Weights of a small image classifier.
Model: 12.7M parameters, 64-pixel images, arch vit, norm rmsnorm, activation gelu, moe top_k, num experts 32, patch size [8, 8], layers 12, width 256.
Training: soap at rate 0.0029, 17600 steps, held-out accuracy 97%.
Data: trained on scattered letters and digits in many colours, 97500 training examples, 46.2 epochs.
Rows from block 3 of a small image classifier, named by matrix and row number. Rows with one number within an expert belong to one neuron, the router's apart. Each number is 500 + 50 x the weight over its row's rms, rounded and kept within 0 to 999. All counts start at 0. Numbers have three digits each.
Before each expert's rows are labels from the 100 images, of 14848, where the router gives the expert most weight on average: "patch colour" is the nearest of a few named colours to the mean colour under the peak; "top examples" is what is common among them. Only what is clearly more common there than usual is listed. The data: scattered letters and digits in many colours. In brackets: how many of the 100.
# router: router (model.blocks.3.mlp.router.weight, 32x256, trained with AdamW), inputs 0-63
# up: expert up (model.blocks.3.mlp.up, 32x64x256), inputs 0-63
# down: expert down (model.blocks.3.mlp.down, 32x256x64, transposed), outputs 0-63

# expert 31
patch colour: brown (100)
top examples: count: one (76)
router.31:533494542455448526469534462517495398500573500511431557423492564483535486569543483423585625461478443534416508527556472556470502507465578556531507530573519558429434582554459400454475479547450467
up.0:515555496517500496519422470460471636492384533521479500556411464505415482570509516482428485488505460557524487564449463528521524528462519494466476505363432475504531459523499564515553434325549535
down.0:449480536549525450515528439544531325384531503493508534471485459545491539464504457474499581511484559576460562540554380498550586449495466530455483531537418564452484494472615546555507474566494437
up.1:488431510497420420498489429458601543549548496494555446541525506487566429533456545541519481573467520500553485556467535540516589565595439489543567477448439498558520489481455518504475542362514572
down.1:538523552489576486570386546469508497501539519512440410478486495451467486478543474504575483519558500447433506514505505562511538508440458449564546432473433385499519535482517412511483475579485493
up.2:557441483457495564468434505524549396438483509485442492477471423476500516534505490467543487505514631479501558563417502527500431583466433541510437516557463430494568469488460442476484468573558508
down.2:495519474520559482488470522513543549438438505482431535542560552527502522596403505524551524442502464429458395527523636412572490482554498515496480495486574642480466337536409464563471528559389511
up.3:483533517512522434543511546550514403479507493449464595465475534509475610478463547555505434530396436506460559435471483527546692401568484518529488553529490411485472477486523444450469482467450474
down.3:478524462469532500533503497535451419494541524475537499474591509460443530435541468493591517520502534513490461446556413514400499553444514536476474458518622495540483465430665508447510420481527502
up.4:523666501551461502441503479510518522528480540441462546480474429606541489438396410481468482419455496481528558454529514400464355477548492431542489420502625459467578526476566525524512483513514517
down.4:448392559479493518510483477437461494507463520532513482559511517459515485364500519451496434526375536603502518496530431554487498529465484501516399501488508438533558481501486530536471508536537461

# expert 12
patch colour: brown (61)
top examples: yellow (79); white (71); pink (67); orange (64)
router.12:585484553430472526438498510523537510552482392537543491487444474419554495319473512512482442517439564483547546446514514425473462552451518453457454442422559493470453504579420413497580502537557453
up.13:571416540530443471482473440519488431477610474470548504500528468522579519514455510632410406529574525437473410518543471510500550449551571471527490466533502496461508557484481489549494547383498523
down.13:492517444485481485438588561511506509526542553519457552448492554511580572461524508473584497559544463538522568551549451562428548462410524559501593458457434520550498468417513472492509465568523414
up.14:545509474393533534502447523475488437486340510516477463552496509437531460510499576499524502586491543571499515550589563462489554497516464532498417474389492479452520502496491532537472492593449479
down.14:465513420496519504483460439487509553527520496465483535434389475446521600557517544478441516445518472446531429507510540523529487549508525498361550471542447586511539459462514473605528678529560398
up.15:626462466472444480486546476560478587490457447491394525526484560488528481445514471490600519419599520464538505503471520514547573393582460454391464544519526548513456544537535574489565439478575424
down.15:520476487502579483442445500585526501460420568438528476337504514472458530498585465415529440540425499388451480476495538521533483549526532465487478572545585534526499491497526547467449541470517529
up.16:565540525446563477503490449477499501470459487430454522549501561464468498524541485538558507470568551519513522506499494531542407471563519530470553391510547458575503493517407505461434584484471535
down.16:428469517542499464486515565483544549486465487606595441437451534599582529645533483510491527480561522538470393472535611605440559512505427453487528457427488542484573584538565404410534420516532509
up.17:426461582516545397460481574513470437527442469442487447483538485535462535600498519478468479482567553469517474452536440496481502451564494558449563484501489554512553456532423494531500489396435490
down.17:521406479456480638506498501523473571584565502489510441514418483481549544554513491538480515472559469490417458526444454555448461489491571563535534435526540530480551667451473489600520497508420503

# expert 19
patch colour: brown (41)
top examples: orange (85); yellow (70); count: six (67); pink (57)
router.19:430536473422458445498528495443505502436497379520450481411482523557455564499532497521539503535487545476545465445528370493501568380539491513530570498554513496486522500507510549436533523440557503
up.13:536452504534333478432431517508588369414641529557352478496512507485520398474536507507469556484417494546527470474548479428556390462555558479453479456520537439492539456488449412522504556417452403
down.13:470459578499506514515516418479483447544433488510513552483481438524477505495476480555465467512540379570597523496472548485545502520491449481491489384516600426517577484485637597511456451561500515
up.14:553487486483579447480553469558540479569468465508548519516538514525545429480411480484548414567463445497504577439583548515491403651488418506512513575497551536427527476537550404456554498441507508
down.14:553496491499356486425450478464481462473471484484477471485509578435492524442486527440438473447525440445510492464447552511558507475497509569502617454435535447494442454560459500475522553549509591
up.15:412467540516447481542481521476534461434566516540497443524500498587612472481574570400542547512541536573575547507501456455485460458521506574522444405585552481469461545521479510512485558408535510
down.15:488365443566575465461486424476447460471405527512549596511497529493496543441511359519529491459455457540481531449567543475602453580434455479483523549499471463508463486545538506501525421546452515
up.16:488562549702567513519433534395479402552461490529534490548522498469532484527454524476514491392506519428452476497525514532459536518503537552536532526474473514468464500517467653418539495522425470
down.16:489520562503560494451460549426547554600491512533526473474508471587485618415508488557506570503550468595428579487486586477552528504514479523455452576522426469525521587488472530618529559468550495
up.17:450497539488401512450450453467499584503565389477446444518466528405474552466465552544491584436475481482493495502483461570531656499446494511494505421519439540519444461495431548522502503523431545
down.17:517535560472423533534515534544514579504540595480529414569476480511557481464480548504537480513486550453527533535471576588494411515480455440466458506578485520504465450508573477559449477485521505

# expert 26
patch colour: pink (54)
top examples: count: one (89)
router.26:530565578480443509460544446437449414413556455493491572459545573510541457598570416523631550458451552540545491481534486608472524489524567526450546554553560545444465547498534503454507443507409476
up.2:500428612497548524521491486502480456502548503469494508466516458530450517462436522625472531478435503477400508493416467630485534508424460489566505504553462506532515465464444557524428439534493462
down.2:565519428502493403486559494512521406482438427446477481516490516508490515502576505423565499561569485521460534456527484534411513542489430437500521453505450526496542535606509452454564458517454466
up.3:428481497510550568436483462522479345454509439507493457530507479446527582587562521463394545510552547417411530560505529539505519434528497483547494514457442612471477409451518542503493443476464474
down.3:544529501466526464465516519466536414468532506482496584473516488483520438499443562516462474570517607539575470482466397493570456499554537444567517438455364485512490409488611525431484465548553503
up.4:519524523566478517500463536468423579358433385467583516462476521482490497494579426523391557492599523525498551511459483474525521499511498514542559400487493517495571525528425546542544454485509530
down.4:511477535503657445487614509527490502495508490510613441545498531554454512478537457396569528466465519421550472520556509409534486430522479520487515454441464400500457520422495456504495419562583461
up.5:456429461517548452462493493543474564568490564480442500462559458515557526601584470538426429553486579531469490426476487511519538449467450511576581512509462520437475553497467613522426622524487472
down.5:519500524483424510540488412518488467481572545434497466547487504441527551493568481456513495476551690475588553464492548458562465586458430552502399424615466452526459533482439535411559540478436524
up.6:447518433508458517464526483491432347485470558340514549518573515519559496394506493517493426422400478379547573491482502470456491474551509500442504460463401543488521532534568506452548463491439516
down.6:489558509495411576438415521518550428542478427534528486452497478387495562494546496450495564497552476446492460546451473487424544461520590600544605535519556534588485545403449501556483604481502470

# expert 2
patch colour: brown (48); grey (36)
top examples: white (68)
router.2:509588553487529445465416470435470434566523506544515524410492475530503495521412518478475558485505495520531479556593437486568500567398485495469438662509545527465525528466636458544508476448506498
up.0:516527465486490537524459502398495588547523538520485495575488497444469547542497485490441448562574485527427494459557473547469570449461485559479436552429501541586505417445553558602509534519426417
down.0:478441428465404581548526511546527430460467490641441483501534494514562507510545503543474452539410600553497635454542631540533513532490382508470599462469500481595355533490543460499515445476475479
up.1:455530472484564537489421483479503522472409413487439515506562476491385487518516479565479435530567450523462533583439449569478524519583555558452421595404586518521498480557413433441529561580451533
down.1:548444476575491551474452571561476446492523474405543538469534527555514477463470544546555477517512435459426477529555571474565446563526515538542513582477563447419440510543552485553520432502536421
up.2:574500517523570482529563551488519427487464492541532464561592491543505534541483464544521460509506426615553562515502499496460433555462530556571439555542471392471481417514496470586462491469543473
down.2:523411480456494568485482499537523499505516540509531579449508536524575434386476484629547525488492561487534516551424504417397518485553591526468546477596491487537512495486425493569461520513563441
up.3:525498476379645469500479506518471634513461487465614550532551440438483475573429535409437493475569472499503453516474522528433492458543517504579466561504507507523507542440507573592499504458544453
down.3:493387594454457507478521477438515534476505593507502497438489503477465544563608476451453502582472506494600491489566503496521475468534407432492468447546454497537502415509464461551572454593479523
up.4:477559455537474574468601501466515529468544490548500507565501431478526471580559426522514471473657391598455600433552558505493496515465503502487481518467514399469551517520483492576510517441598568
down.4:510592504484532550530415501572513446482529564512430551528462607436510488492565417512474478471432486547572460519472557525645515552505533438515482470468492527478552562561466378632540516478522494

# expert 3
patch colour: black (89)
top examples: count: one (98)
router.3:511509585467464474428545435436464433460508456527470537459503569464503435610560423498614598467422571530513508503547529640518485496498570513493559520570555540450487497526528484451535396520422460
up.13:540534517532555535423426449522497486530437447562436499440563464666498508516565476538553571469515500469510504513479538443554517492502547609565470528588402499543502496435544453472515531429399534
down.13:514470489459579503475590522498487414522500522555480509519545416626516504457504495539495461533609554413474552499500458482487442514544561559509580526455512570510526289465511488407484559515511464
up.14:494539546416495458458472486495570451515526520536506481564485557558477471481423416571533497482509570515521520487485509515368520445467539472528495466553495513455428442521511571489470431537483609
down.14:581394520483416489542595520520476508531497556571443556529442499449541436494542544436435454440441464573504502496491535506566497443471400445541578555499642495428461475501524492482377509528545600
up.15:546541475479466590479506531499483491557451551517502516407527422500514502517509544480537535471432546482431420490485431477500514540449480504527519499443501441561566550507526474531418483418587557
down.15:394515551537513498482486453440476558438488501474501491465555387578513518480592508612445519535564566590480490593549526541477487463552442593519407502554593604495522440473503497425503431505438553
up.16:455535488595485475538451456485441535449486461536540451438457480446404499494518486578485550522464452503496483527459497529461449558553487544497430583565525501519540528542503525474539485494537568
down.16:539461563479512444483482519525512437525520556449509514494556496455544507454524508372505541516632527506507429468530423499517569523590444524427540424514540459508483479507476473528476510517565478
up.17:597437520526480520477519552570546525427465496586527432449598511581415465530521514548598552477535569483394630526559469524542545503516379501523536584454484583573453629572441446476504506505495519
down.17:476471481466528565434499527527494624479463502594476523507484523447591543442526546543578514545569481486475614470506500489526529483482560546443528426440607441466460491448526481476554550545546570

# expert 23
patch colour: black (88)
top examples: orange (74); pink (69); yellow (57); white (53)
router.23:580539593478464581460516426420476472464475538522504561466500545458559491573553489395545613406412589545497411573497494589481509500486565485483483525475504525473506455534581436492481509489526612
up.2:481464518414453509376486495456457441495516634572531504545584534551505481503520553487502538494427585523454508499485444540488481514501515556415539536508513580409386512449548398465530561561479549
down.2:420472575507425405448464478480569543435481430442465497463491541523356519511493451407538503500528498514504493513451465457522477473453485494481389486534474416440571411466645473519463548484451585
up.3:556494411485508575448456524522478510414513391619459480505592467539427509488550573511423486469518539486489450466464539482459403608428578421499430450476546458461509510518525393499408541563569470
down.3:528511498482565439427530434489474517524511358434524516541480440585508507483542485528458483570529577528531513480435451507435470556509523564432587560527579518524411519505471522522500460505485447
up.4:556499587489522401533519546550468530483533512478497511604484513440502590505541511611476524501511438569544557482463484477518497551579437571577458363465469535518639486485536466539487482484554523
down.4:445501502550613535491480626504509514531538517507541430543556553556544483520516525438593558539430500515568452537510556529461458484393414529480551472424521447535492477602453398415556535406433488
up.5:570457497607503454461481526489418424594539436491470559553535479542417544546530514542594490450336520470487473545483502487495427557417410474549474498454503484552532493550499439488427530510444534
down.5:461421520467526532564576426531519589547430526499519489476506476569526565607454511541484532521509489455516535524488531458465478468456497443464419467386625370539474494449536525600432483506467433
up.6:563515473534474523536452458469435438469468515504495595473516503572597486465479524411545438484553414655565440496480611547546481518446455512461410467403455504544545483508487538438451517501559459
down.6:505466522457534530521485450470460549499529451474517490499481447391533482560481519567476527560542559504552495522402532473443484502526471578502548620422533501504445521510573604471570471592556460

# expert 15
patch colour: white (58)
top examples: count: six (76); black (65); blue (64); purple (57)
router.15:538447399418515572503470668470481540433483433507587563539517509462459604560545525431508532430495562527568420549462500452432468553495520414523504521534482579497578541580569477562522433426514529
up.2:528565500482378578432419477580497321516477461537512486499503541549415497460501485546466520532456451408481524490469557503471535477553495568477511416527493536506524577464511419508486466455494498
down.2:510487532458534404573431588418466554443510566504419412570518586463516497529452465569535494469427528510471429545584512457530524548521475497349494531520566577484446481529501532446484562457439475
up.3:540553440577674465519510504536502428536554458470458517521524435486437447581518451484500547497411555447527514498566521510459569481510512610446511602496544545538504499445584544493554473536408546
down.3:394461565514502434512514481523530606432570450549523479475454528474587477524517480460510489533394568598487477462555571502522533593523503510515464494521483416465419445459449565608477546487533430
up.4:491496462532558436471458585593494515516493490544441545421442467479472460490442585517430526498532557492396527447432498545520466424482526453497520609520517486497519445495445492469511500492492417
down.4:445586437506418528491534460574467521496555530481407504502426564395480606487449457583543463503518440526394518479506478421506597466517545514439548528486462421560501555454528464499486433475581592
up.5:623632422505473489546487499599560576491450476562465479533523526520543531458461468565549568455451485550465493476561481574489532439506403429477468487490483567490547531441547469476571539462440466
down.5:532471498437515588463501486448551533484465534481544554544547484538443553541431464444558419482499479452509573507509532480569547551582491490484412509441494523457547522550479485485505502469453511
up.6:396502548452585517477550501455503627503455495479520527464479465493488559484482466499454428548471482566547551495534474501491451507370493513586432509501516533539544433494442462551570488570473528
down.6:507399466435543573383439438493491452518464574396561508501577517546487454422562540452431464507525503449528455468539510544560486553427509466451486527434537523546508409536524525490444523483485499

# expert 20
patch colour: pink (50)
top examples: green (86); teal (82); count: six (58); blue (49)
router.20:476537517464491510538429472473503537467576527602504603452558495619445521542570522611557541482493496537445539499500482512537487540550558519438535481567530481496541511529503431505457471502453558
up.2:531456485506524442507466509531412604477470456522511482448489578443559492492526526552547464498603433449476581552459451443478484502494550466499561629415480511523625509517487548585577514576437583
down.2:521570451400452519439583479430475513484507459543510537570518466629536511410542492552519474507357478445556556485519406469509436555465536497491484462509550564501493527530490505543509471518528482
up.3:494549555517547541494483469520520579461489545600598495555480571413523428501455503516507518523515507579389469520573552478474439531438464525593488423526576435480401561479567460464444507466522491
down.3:485601534585596440560525540468493495411535464507494548500427493554413517513422467435429507524562581559468468456483553462484482503441566523487551609555421563597571616476471555488417535444436510
up.4:514561501531533475492511470510538476525586569520531490518456516532543523508447561483407451543425567498493477559505441486478492460500527500452531536563554509487413521457510493556481536489472511
down.4:487609570555588587524565537463450565469488522475593489511520459471518430521612509575586520514542395558511477501520525454593556543561583435510400458516506419492510366525528460510520530475470626
up.5:473465471409471552508369455583466422529496513574478515498547505490480503497507536522609546441459475490536478492514468499485462462530446519504501561440508598464495444492569404454412454408516471
down.5:487582497623513517529475429549502490456409506447473490518492476489558546516389444516424557523472595529439531537616498469574545486528578631341461544566546516564430603520493560510511470552474534
up.6:542501603527528481528562533417531504552475570570478516497533519484471540419490513587578484456453475536530481536477656479425498515530555487473592550549392511503494509508539489518407485516569500
down.6:446531508510483521499537461452484519482468485500564505525474433544502567498389486526459395470610598477461477505549572532590558443497552411549461486510483504429474440500510498570502484458536532

# expert 0
patch colour: white (82)
top examples: count: one (93); purple (40)
router.0:535485572491451481453513417441460468480536466527483558452511567493439456574528447485607620471467500565562490500559532611503488489515562529451513541553578536451510501550554451428515419445451446
up.0:543432567528601515511471548467464416493512514511565607463447466497477502500497537498549547530506519467512531574381552456475434604454491486555496486489584526564582465465539545446513578391436560
down.0:488502502474549431493447486524531526446414502495454427476629537508436504465496491554466586426535493472479495424548597526546471491497525523555535476413461436572546450460594562532509542596474540
up.1:470592435500498498496495553473543408448491437601464517482497437441409513386539449478468442566506642484423485561498525532503483521470524512525555539481540529530493417495592557486598538465470519
down.1:505402448502517485437515487469557331461462487474518548493527515528448481462579439395490450535449527433449493536479553531422434502535497519477427565539457594444523537545456489454519501532531441
up.2:497501448480475447468432464507479537543523472476433525553560597559475483523535425471517499464538533618588480435512551545576498525473501471512524503497519507475388420634406507499474460453504497
down.2:511506496489435554446561419486484544527508461459531590515554537538469494483538486504485510553467443455479521462576552582488524500468464645516559477456631544548529464456557522537530458515527478
up.3:501511488560442486582556557494535538567530487454477476493435492439498513530437460567541430506474476526431583429519542538519607503507529518554588486435411550473507486521439448514497411481516505
down.3:518586523526507487528448545474540478509488581529474515481494592333393459589535512505507584492474449493543551452486374472488463503490558518403456412597502430518496575465573479523472477426515475
up.4:500482508491462545511456596520423454434518516491513448515452517495557500529533466553467539454521425507491423584526543531514531410505494487423544486507566521533545368493574548537460569537497454
down.4:429533580458515536481435486497550499509408503408520505551554456489477489433525464474489483509567513396495464501516442478552639507529550477450519482551441512517524493508534459530526340496555442

# expert 30
patch colour: grey (66)
top examples: white (63)
router.30:566470559603455415422531483510477530539490466499431586469603541397532476477383442489576463487523499527442511421503538548485435517441478455393595511459516478499511488560429515483541460528421390
up.2:462598526458365475437523487490512521515478581477498534507483475601515525528479470482402440509605536473465544513508465498468555470529523479567501486557467500482429614479430467530483453548551463
down.2:407573486571461530399492500430537543542506471459459502578514488540528501597469482467437515481593567498593505443557549575492490468456456424531547638494562531480488606466385505474558513497455489
up.3:585412453525465562458417502491524542405472522543486546605589526486461558515521532585472516452432544489542518473493527528459448555474422474549570466503565551449500557473557509491552484448467476
down.3:450540513423445420545524539518488413535485413449559442504367496521531453471518493496476505489470466501484497481533475485433460503593518537476404451490490509513485496459436443489483574443507538
up.4:404452372430521541544478518551413402541545538474484539484564474514510507491516458481418492494540515598549549516514571478502493576588551653523493526491471523552484647498504600527477455422465482
down.4:426473437492438518525475563533563481543543463487519508486547580521444524516506503413504550492511532598508634537446434497447485492535456528484540572553551460512585607464437544492470438533581505
up.5:481487472578565492428492393569564432529498494530532451464508499515418525490511496571506519577453528586529571451471448506575554543555538433510510521539515549463493524401556451577436429435463498
down.5:500458460477505423578512459556511422490518454456484488507521400409518418473494473535468540540503569519570434550495499428537534515524501508432453501554572540560508438463527583516490502598449393
up.6:479547521501438393408521520630543580461482447507559488484444512546445480435611461554519590531555514496411506432564455487575599507486548454458501466591628458497471495455459527476550508553445468
down.6:514517452589500550439503477498537414528551434515510515482441500555504444584508495486527522506538552542511459506597513478500579495460551462464517425418419473514510447542520408544582465518437443

# expert 4
patch colour: white (56)
top examples: count: one (71)
router.4:467543583442448491442452459494424428467526508514439555415419517481528468602559497493573468428397513487507500516523434543621485549499576507431496493555556545459469595537557454385440475549503460
up.0:420527533587473483534521527570567536455438555550493460434475417578458494534525526484448422469465547475598564419491442478538519487422535471590491537462536491505459562462586391487487544519524537
down.0:500447484503525572525530511481550537611584541484571535480388478515535471504482510474499501534508423443496525533434663541435472416478503546591515486520508460531424436468522499536506398511514500
up.1:525475435616629466578510464531521458489533483484568443512485492465496602475347504437438437470505469557516601455430554495464483517409360364571457546540583506589440563453450547496491524512468529
down.1:558436475455619483445529532460473523419480490535511502503551507455555583576464499479391496525567441535535512452519544526504517467460533509548604551429459514492531430430580537597514458518458443
up.2:462462443490446416531417496526486524525523454560526471566522439497497384531436517512397488465452525532553566466483579485500441534413539414407464519603509453539482551517488429457489500501512490
down.2:480408490451472513507489508495435469586512478476558586494506471363538553446566494460546497451593352467446511479492484409457424495552443469400459526440507553537431418539594549477441518473463528
up.3:543541512462588440508506593461478573452542621466491516531416517531517471571475594490450610496531569494586457414483505495436448559542505428482532569419477482558429552409498593506487447545482532
down.3:521478481469488478581454523490465487577498429404523495498585603518542612479509561536466496536455544548472575441438375527552605491572515594397440431485494513472596487564580487474539501526507452
up.4:529498503328512599460485554552473525461509485512458503493519520537515551480432494490564548478625533467566516508630449493455501522513443504481498495531540461500572506531458490447464493407538589
down.4:435589491490610563479470489523436549453576519520561410558484459502431511505474462467574492464523439665477495554564515526499474550515523464460469430509532472481526603454497453535532538504564537

# expert 5
patch colour: white (56); pink (43)
top examples: blue (79); count: six (74); black (60); purple (54)
router.5:457551484622478460422584392433431498485496443501466552528488511471525523507532495550434577461495548501495530421505469458469489440480465494429564517549500564469455477403538456489579477494558489
up.13:432462517501455415440613549465420457497386533554436475555399421673557507494482469551527465451460549475515539478557558482463511491420569545421582498476505461492496505542541473525537503476532569
down.13:447516483554526562572527525512483662493464494426573562543585592500585457449457599501511509484478433493531443518489538569577540574493485455531589522492461475518522377491508558517558533510545496
up.14:500376534548550455505536501514524497558559537486563517531513485450545488527503545506599382469529535500488467478549489462443464593462533501505569418537487518497591518571426466495452547480543475
down.14:570491586411503655454566543464443451478399415414529493517518453453421478474510463364556491512501502548439408513446610429526528540564447475549538390568524449498489509525510554536484528505554456
up.15:466433466528415585514591441561549452416520585493417519399435554446554537477521554493456488504474498503582464481370517531527395498560488565518529417589505487602444494498517451443589536443509509
down.15:583518513477532456509538494543481407514554483479476597549568528525517566552494512500463423543478485516400594451534520516476547555524620475522490405451564549522457476546545569558427473496475402
up.16:463560445401505571482416477528527423462497469547478458464441488410459529478459467542458489484539503465562490494431466430465482450548498490562500486559384520450459452468415403533460461479415557
down.16:552450465492486350529472520560526517514547397424571472531471472532472449467550560531553461602504499484522528552486494493442538472550490411464574564392465500530546475551435491584598559514665515
up.17:472463518468545411448616440483525453596617507562469517508511472509489577438501482500476532535463503579475518490517512479471462476515510596477482514553503560536516419472436514531513422554505568
down.17:524461491513544524533558529429497449567522458492488592509582558445499535408524545545438505479500486571442499509442573491501517462519474491497623407472537460440546507418514480409425452567501514

# expert 17
patch colour: brown (63)
top examples: white (83); yellow (80); count: six (62)
router.17:536488549469546462485495480497559459610478520459483452506462483573527452503526508422483441583547525543569521542485477523534544461461467525499483462513487471522517467433433485499505513544481492
up.0:555556470543582484437520502447439497487537563487450559501524519471492449504448507491533547470403511481513527441505407550515520601556452493427465579388518518570438414465467432547514525486499507
down.0:490426571483432469488385522523447518464493456468431406513447467544541581553522498548519510515493396500538539457539531454563522490455485495448487559492511467429550443459513497488513449497451549
up.1:466425476443516523533466503565524489563522541450498425531503457466422417507458558441395503493500371428508506548445544500530517552461454558562356463499524458498535513653500497486514483535511519
down.1:604495487503553562489498533588420433493490363536545450462532476618395489418527424505445492642550557485366546494534500526518498495434517539506595480439384485506625544393469534554529487508462460
up.2:537418527482530533484427487556558494602614452448500470474463547506432489436512458522551455532552513502541466502558450524609460609478484425429417564562468437466552489544485553485489462510477441
down.2:533456488540525409507509519435431491505460539554525569448504541488462510505485483493459533487455484527491478388490499557442538512494503495551493548395492532538503555638492355534410509488600531
up.3:558521506462500518529502425565534598383535505611589592471456487509444353542507515505523515442531501457533472511423509461539452385522446438501537471483473536547534372536490538517461584543504505
down.3:477484579572458600371498443470487432575518673480435422528453469518536524474443524480620469556442499496520557484541518568494597558568479519573530540542512482498509489493495609457456476546539613
up.4:423532544597492466486484472468449581537536522495441541527524512651563534459525465454528510416473366487536587523519505534481458553496529374509490584427489485509465570499584491517570527503499469
down.4:500516443455523530357508498503513402486530531487480543598452483478469499526558528501568455515512449492534479522459478492489441503468520520532512423590546535554514566500566458566471534534474424

# expert 9
patch colour: pink (45)
top examples: red (100); count: six (50); brown (41)
router.9:459554443465432551538551475508400549479434454474524539427470501406492491545499467524483532472511600448519514517493491509620520521553538503513494541425544525535555435535581630503547445593444516
up.2:402546543439399563455512513528461517547496502542554461498525515609414514603505471459357474552540609477561457551498514497535463446503479555439531490525550476470457461495554421530537572545466516
down.2:536379561487495510525617505540439599446407470521499521534558551553481506393516503494387499573610541506470492497469510498466559583543427472500513541532468568435499419498455512575445443378457391
up.3:554401509508512451541453554513502566473597458496507480455479452512564509533499435505478512490468556512492510587440442490438488483476493593547539515530511397471467421422480554505465534564468492
down.3:518506528536526414473479433473479519447470487495517585504562528483466490513482566507533545513434535447462466489569539514495475479472566528483441525540434472496535532591481384514521455555486479
up.4:465533519430499573578518484520429613479527524559518450478464463462523486500472498449419443500466586500550500501359484467535490434479527461543590642496537416511455402448461535544644483458442471
down.4:545487420577523499446549470446476478442403508504476523488485566484440475527442533493511544553486557559513555426518564455492448530519551487442489433556538486433576603553468493546506464519554466
up.5:485541461527361445513491506492471572438425509563553497476510505405406507499444513478424468465443563327471527557402470434577428486415501569526490525479576472519561529562605562501552467561499490
down.5:520572538467542440459402598552569450532455487528469482484519543527514556509486443457515505510536499533502497495553479513437552479463471524475490434496429549457469450521535512432561429416525461
up.6:576471560590487487471527519470496451499481554522544456522496492523455532560492445557446446493613491487539465448469466408465367503551501484506475443473567470465563549497465479423504499481540471
down.6:592518477467582481442501535469501453479504432543409521449493519508487423565463476498456530474511538504489534508507549595522486532581469382593536511410528520496542597426540529527501528528496444

# expert 16
patch colour: white (87)
top examples: count: one (79)
router.16:558476583480480457439515401476479453459541468517436510436482589439547471525566439506595549487424547549493545523569532612486523570488566520461519546526562537436444505484503525472526457497433461
up.2:520538533407518460507517492489527473518523532511516425445466485537554470521568532475435511500478531445531459453441378538410535558556562502549508541602499516527543395400445538490469492566487630
down.2:518444482646543602488499512568485543529501464488433570575476472479501490470490476462516455418460503528496593472509444522551425478579447500453424532546513573448462531547500529456547531545394575
up.3:485526506450488513511448495463489453457462454562453392518538487458524522459502478550555477535399469445544462483475507478480555471538536505512541602561502528462538484611515513455503537485506529
down.3:558425529544588534434436543532551501486567514490420609512494516547479471474530520490471534586440526538527472537425538480467521577542493479511571577494562479472571533487468497520567454621418525
up.4:507569530427477542511515463504403503458495523559534428508383540458552467448504527539604598572531426485438453569600568444588569446451431467472509501531432439504582530483396525425504519601496475
down.4:451492529556571388567506462548499488586449525446450563548533502577497499511530466439568492456477546475349602455525429478457511534471508515488456452439529597510505479470531466528496449579504495
up.5:495396461540404503442503555566483492481504428457461478516464524466451488470504448537524555602514570490504489527565573473456459530446500584383444449490569456461469465551432586509426533476480503
down.5:540617457564404551517590464489422463521455541499527538472494558519445638480502562464585519476552542488514520509467363499596437519534417503531527536466490475501496593517536452579455565535456512
up.6:540581532465535596604519513433498522515568386548490471468503510499499549444466568496431510477451426507487543566462490477555453451535557466478490504560436504466485476436527433535586491435466482
down.6:527423479504479474451473521540558490516449566456547547551475418550500503499467513498552478534481562428564500543547530480403585471518489560492516531514459441453518470486434586652517469610492514